A small contrastive audio-text model, trained from scratch: soap at rate 0.0013.
Rows from block 2 of the audio encoder of a small contrastive audio-text model, named by matrix and row number. Rows with one number within an expert belong to one neuron, the router's apart. Each number is 128 + 32 x the weight over its row's rms, rounded and kept within 0 to 255. All counts start at 0. Numbers have three digits each.
After each expert's rows are labels from the 100 clips, of 14976, where the router gives the expert most weight on average: "responds to" is what is common among them. Only what is clearly more common there than usual is listed. The data: struck, bounced, scraped and rolled objects made by modal synthesis. In brackets: how many of the 100.
# router: router (encoder.blocks.2.mlp.router.weight, 16x128, trained with AdamW), inputs 0-63
# up: expert up (encoder.blocks.2.mlp.up, 16x64x128), inputs 0-63
# down: expert down (encoder.blocks.2.mlp.down, 16x128x64, transposed), outputs 0-63

# expert 10
router.10:091076145187151123114110106070110131074129160151171162127095110127102153157116164118084091112125141121152090120081104077103080144164125084102086156108165120101150119127122104140116150066155087
up.0:079157086146118126157186177111136156069111142139127089133105125114179154125059118112138204152114136071146195075150143126138082134126108083087155184130123056127172135198111172137121116115073128
down.0:111108112107152140119058100185108210189102077078151157058139148181139083160075116091130143156110087134114118152112083168151125156156154187145170145155124153138101113131152143103145138143110163
up.1:136133078079131126171133128084117177098127088155139128164085121136128104113147127129136149086151152089070153116088156128083102126142132157148205171126097159085133156154212120154144123035114185
down.1:136139105209113125107168137121128102077122148030111113086141176122197174151169127102078136130138135120111135109161165134080131137099137081156104105118149137155143106182093089158092182164106106
responds to: rubber-like damping (90); one hit (55)

# expert 12
router.12:106134150195103169135175157120162109139094131114137183084169121118199140176078088161053069144122155111175113080144161175098092109155128157125146141131103181168113085134084163126094083186133102
up.0:168125093119115115163135138104151113096109150123165108140143106114153148087142096112139123024159062133104197156093165172113106123126104103053136076121152086190173216124105181142084099123060144
down.0:124155121059078071166101206123119104153137127165106182129154139184120095123134139136138091170093126145112132164082165173150137125169109166117144062116095063148121133128122169156137119122170133
up.1:133063187116112168110135109172116134178155217185176084150112123149147111160167086065152110104087125131071087162140147181144169054159148108094138187102140150106102129129115139118127085077107112
down.1:125187134148094111141103175123106121133150077179142159087111062127140133146161114160122200096110067143165096112147164138080149121165124101121122154105093136173155139202217165140156171175142194
responds to: one hit (77); pink noise (72)

# expert 8
router.8:147170157136086131144109132175162093107145118180136146097190169171118104150141135113170102117091183117120105104155059109087096154134170138099031076182133173153174091076136170122188099118133138
up.0:064101131144147104176158152098095145107145190111129125171088139096160133143136136141160146100103132131127072109191104091168099116089085119077106119121124114110075144139144125098077140124109162
down.0:117146134082124172129174112112115121125172091167163091111148144106096141105134214083075103151087106110094080167091093117149136157122109164106144050142136167145178122099148075100190128115155076
up.1:087082092134158099052100076078124118158185085216156119099155199138077088152137156123206136127143154114091125156104087108102125112106131111109136107139108108109159139123089141096160092126114074
down.1:157152174108123099089138154144109102083125153206163145234177129154185159134122077130183144175112082122168148134081129150127139128089111132131141101150108096044088129163141100164165120102129179
responds to: small (85); white noise (45); pink noise (37)

# expert 2
router.2:076054096159157128167098128137134118053100131082150182147050144106080124126123155133126082127114156153143089082129100110123154151138073121091132116131170139131098119110108099084093103098141112
up.0:109111115147115148070107107170143102108104118125094181097133153143074054141102188098212127114094120113127114099124085177116155081105108062123104130174144131121100152148110074141150152120050109
down.0:130087193175126116119122073092103146184112159158146084117121103092122201131132111132125164145143149088105120127124171142173128161132128131104212159116131167155174141125091127126155095119114150
up.1:136146140066115169120171081131046113146099095110173179070121115104107115126103106180169180116172089130150180159127126104137108082066120115106129102145137116145122166136153150119120160172104158
down.1:124175163136119109157121153090123116169114135128099110131125215136098123191109095157152101164129128160123129186080143134198153152151127167114159098134162103111102104067130093124135133131102095
responds to: quiet level (80); one hit (73)

# expert 7
router.7:138109137082114128102146069179159165170109112087105130101174118103106089096175112132141122094180105113116104088149172125145184114109122131136107121142108048115144148154150159145157184106093089
up.0:157112167092109125156138147161137119113157187139107179108082139129089156160118063117127126080156059101115186107174165119077124109155094179144151124075120143070116113132090124089143150136094053
down.0:095158099161105173162114146150123122153041174115116131087103096145139103133078199157117147120204090153096071196119171154126110100152115146183055052155116093105163092140098099155110104109153150
up.1:086130171112144153143088118139125138164117153147111084105140143162111149105159120093171153032162108081142148091117136228192165139121126094134161081121137084143137106141124178122150047165098128
down.1:180092171135093128113160131126132141176175125138205125190077123179111126137149153175087137203150140163165103143097183110118158142097081124135129112068110080105080142145165155150128102162123151
responds to: thin (high-pass) (54); text has "noise" (51); material: steel (45); clipping (33)

# expert 14
router.14:128096078106180160161069112097080114151113148140154134140066121158062141142146158143119115120130118165132091175074099113114105140158145062169131162111169137069124108119159117090088125058155103
up.0:101143121079089160169109114070157185133090163177083103137085224168099136155111116090043108172141119134174109117111110123128166119135148161094162170101155139192175121146161157152121087160067101
down.0:079105129129118181150071153138145161079125098110129146133158091119114123065098117126148134136106145136170145143164158153122126159123171197196131157155154087133131161187102104188194106118238121
up.1:115106151147128204113128158103149124119067151119105106194148166080067123112144137133137128173135151107165160148120108152133103110093195168137101113104133183155169129167134100126093056114123147
down.1:098119146143153111165131143119075051182192147112154108113132119156147092137120188093107098131115098115123146080127091108124151171096113137126154113134153197145118144105112137114120179096128134
responds to: thin (high-pass) (83); rubber-like damping (59); action: one hit (59)

# expert 6
router.6:089150115099182067124152149150055163122115185111205140117169141154116144121137096104131168072132093149099196168131153106145107148160113170049157139148120150128107093166096107164108094100164105
up.0:127135119111159073134129134107086134116111088211105137128161138072136122139162111120140090098190110166122172100039140083196165102119098111114109152164124104106123161098136099086138109152075120
down.0:087102126146081112071078161169144163141121166131124104124148129133121157145120120196104145161095162111073129094094133138149100221154098114105107149116178127082123033217110122112103117053162140
up.1:151146119109118093136179130085106132132083195146106130138157127176163110120147131085106166128101112148074065167120121136159102103132176150091121103121121088150103138177201114117103083206141123
down.1:091145136163110112126140191160144152103189132103079143126121137106129144054064208116108091099186113148127111183157118109149118188197123186152125120147115173160132157158125079149127163114163147
responds to: bouncing (53); muffled (low-pass) (38); rumble (37); shape: membrane (37)

# expert 4
router.4:106148090131161134183099151106109165089088135104119096153124136143134159184089125098129084161115161164158162076121103100102082096162138135090167139096132153173126137125138114163084066132165082
up.0:097124105150111139136116129130145129131073147141086121108090095175097178148135085133136053089110119152137098153122161112059137061121076086148148119114156126063103154178114107132086089145083148
down.0:129099109155070185116153126085064164096165097170119059140130096058207153100176171124118144121113089190169121103109112084127143163144111145104121136182125137162154162145102155127121077112124167
up.1:124188156142105090141111171089091117110125120250091108122150136129187164127150158101149138084123120082109111147146147152099129117117153121124138095164162091253143142127198142094125128098116106
down.1:082156132169138118048135178148120150116157134168081115139185185129087139120115185104085145183108072123074110137138223088141121111176117152087073129082048134147078145125155119144106117127096158
responds to: mains hum (89); one hit (67)

# expert 3
router.3:083109154150174154108074150095093137143095127184136171093100128115169141168151112129137150137093139186139126151076097138098125183125091094135077134097095138098083124178085158084115131135148106
up.0:160101148172122138123156178154118093138098058180058102157102104134120091135129114139145099073155107113119143113131089113131178108132084106095128125122126119114130105178113135126092115168162071
down.0:114130170059135083164084147148178148116165140152079131131160120104095121164176134120121139175134169099151159109144082157131175125127089109123081148104125121132145044122114133131117091104122144
up.1:109110024173096096126083082149140093130129098122082124163190193172140054128142088093155110162121128109146186102067154157128124202113142112118155122132174131116074146084145082150125083156087106
down.1:138111162075136126112125161075134097089121136098118077078143138173103193138054137100143142072151101148188141095147130162151124104163108153134112090199114113156145124112099142096078091113129145
responds to: membrane (60); one hit (58); thin (high-pass) (49)

# expert 5
router.5:068142116156099163152176120139114152100081132147116108079130107128095168110126130099121146144161109185089110162137172153141076170139070134134106087094085155141169116061128121142124122184100039
up.0:121172195176137104166118153113113110144129058095114106151162155088070110187120110143166098088166101098101119139079095134142065124192089145180087179136178203125139147108200105154102108127124129
down.0:080105150173173139132088134171176168143141152133144159082068144102098092134174102101107126127123164183141077162134103118092149106104148137080131122076165145153082181153063148106111179068124166
up.1:124109109171140139101138163116188106122117114114137156123117193088153139133099139099152105191096138130138147107126171192116141092098143134089125157126114181104103177094121087151169090049116094
down.1:122163101119143168152119077151157150161162143135069115154109157157132159133182139085156173164042094130130105102147151155110116120098117131139207153130112088188169084111122173137161148104123154
responds to: medium (100); striker: soft (82); steel-like damping (41)

# expert 11
router.11:073091197154076086139196151122145097114141113102171153113180162130115112160091124061098122123151098187121109089142142092207173110133115080162151103124095133117076100111140137081143138119174183
up.0:135136140129143109174148089142176144103112181107128117207115130125104112077167130169117124127145088115103109102145087132130161072088115111154122112075144144145139153204116129112112145129146230
down.0:150126097128166105123123122119163149122081182139140116153212137214120128157132068097125173163133141110109164121172177132140133128153148080094111095147112121141174139165084163139159121147107052
up.1:121145107128110078128114144172100135182092152130105108152170151107095094162134088097133117088160081120150148128125151104125116088138110189107110108158164182144107191201126103207167102125135169
down.1:115148096130072089160150133112080132172169120145130171079145140201142117144148088134121152158088075133132125143169123067127124116103127068168106103162142096139154104160131120110114120070140107
responds to: large (88); steel-like damping (47); shape: round plate (39)

# expert 13
router.13:091142116119107097135090170078173085092102124177148162108071118156101121146098160082146108109101162125115188134076103123066187153093122127105087110133198162152114114149095134079118083164103141
up.0:108074107113127096173098104131108081082181137143170137154160088182120114172091186118143145140105145139109160121107158165165147139161121085131112167104178132107110102064133150079136096168110160
down.0:145118120165105152154083124100126107080143082113142161135101108088110157165143088089151124132125155206191071117073111080074193163179166110123128181149085081178145147173095077137146130155114144
up.1:103109123166146127128105103113118148103239126197142172157099170115104149157155128140130125062122108097157121135105084136167088119117182089078135101117180148097096099182174068133085115136128097
down.1:080120125167136146125182078112103110143141112126135105148126131105105118106144111070131148167161112077100065114121131174128169074097106127170172151105125070068157089146148165094168143103095138
responds to: small (95); clamped rod (35)

# expert 15
router.15:187174108143122125126166150169115104157138166141088108201147176132152133073097163092096120149137085141101159073121075172107087114094187122073115131118074145174150088166119130173103117197117103
up.0:133159124110090183148182116133096106174135110109113117069108149114148085126140144080171114106089175143144155114112094170134086163115195109242084147139141199085116088114103141087109149144133161
down.0:117142101128137080103126124108156113047127165156169162083192109074159146139134146134115095141192102165141085181162161081132122124126117166110124153124108161093190077104159077153107161100143134
up.1:168099167107197096204101191144151096119198147113127143133149093142100085152142133104150146117118150189117095118131090106176148080109146145101178071125125149219114152107136104126164157101138094
down.1:129125136116131071129075131107127163143179092088118117110193091130135146106124183135105122112092103143156144133164096121064130118128144192148102108130148177094151139141089161117079135068134104
responds to: small (99); striker: hard (85); steel-like damping (54)

# expert 0
router.0:176111190126095119155105120129144136154144124119109083089104083146163116107160114074177154171159076197103108180138137101119187123144118082165150097095109188178113104097146157159098114108157179
up.0:132161088177134165114137122130113097140138139145106140098165139134159200111101115052104164151146105204120081174107157119112094114163106123116118106141117152172101145097138070121107092088133136
down.0:143145142141124164132139154157079101109121169163234106140123171117120142121117162134123143176134102124134118132125187145111083138130160192183196192111089181101229108083089083121075087110130197
up.1:091075108125115123172108106053117140087060065155111114086129131129147163172131119147139157161194103161147090215118130122161108118134077109106120129111104108115137145062134121171116044054148177
down.1:130149175118134108163140103135122147138129119103163110151151106123075115079057089088118083138133086146120067093116109140103135156157139140176208083181217099100128094077177154166133121128063156
responds to: large (88); steel-like damping (66); text has "plate" (55)

# expert 9
router.9:121098134114112073136100146144118069135191115089121144112155177161150107083115082101202094141070145104084124148113093096121084148163108109224115093108090168139085117120104093144163075131159164
up.0:175142127089111116064083120101115134092115066136071122153086097102177153210148157128121085167170146081144103101100140143148065094117130075191131092110106114137121166138130082102187108107080163
down.0:165098156131208152129195102150115167180062075139127110123155131112174153128061104089079138172090143160121112184099156099128107088118132103144143108178149173106146134089112125129108088175124132
up.1:118095162132132083170136214097101100159113090159131105125140130150102138101140120141113159138176097124120084130078078135166107147124159154077147098108072148101151096124053135157076148117083116
down.1:067168126122168146104187148125161072072126133132114145134157109044110187132112134134157114126118086095154141108105116165112105133137120103113069163115163071091057152095177112101184106186127193
responds to: small (60); steel-like damping (51); shape: round plate (35)

# expert 1
router.1:179144155119142158124172114148142154126115137064099060134129128091151070128140100186136122118111074098127092149125126168158091106119186135158189141133129089158182196141116189171133159159105108
up.0:126147097119130165130072134148110135104130104147053173094138140169079109083105165117102162126159197136062190119087196206122155149115112148139132125133166089155100116073156082115128152165097154
down.0:128122136193134158131157143087102112136111149078136204137104117104133071113161065108136169097139100130178140128100131064107095148187174122104099134155149124038132127130144095153096091136096180
up.1:095114152129121103117137125111097142089123115128164131134142133104116118123158179125115150096038100125109120068166138083150103138136121151142155118154100107141151051149127161123094191157111130
down.1:128116135138109184149092109142121165107076195115117109170093155096110093128087126129150073162118099095090094166121111160150134121077119205128117173070173091173120114124084115102114116156101150
responds to: large (95); steel-like damping (50); shape: closed tube (32)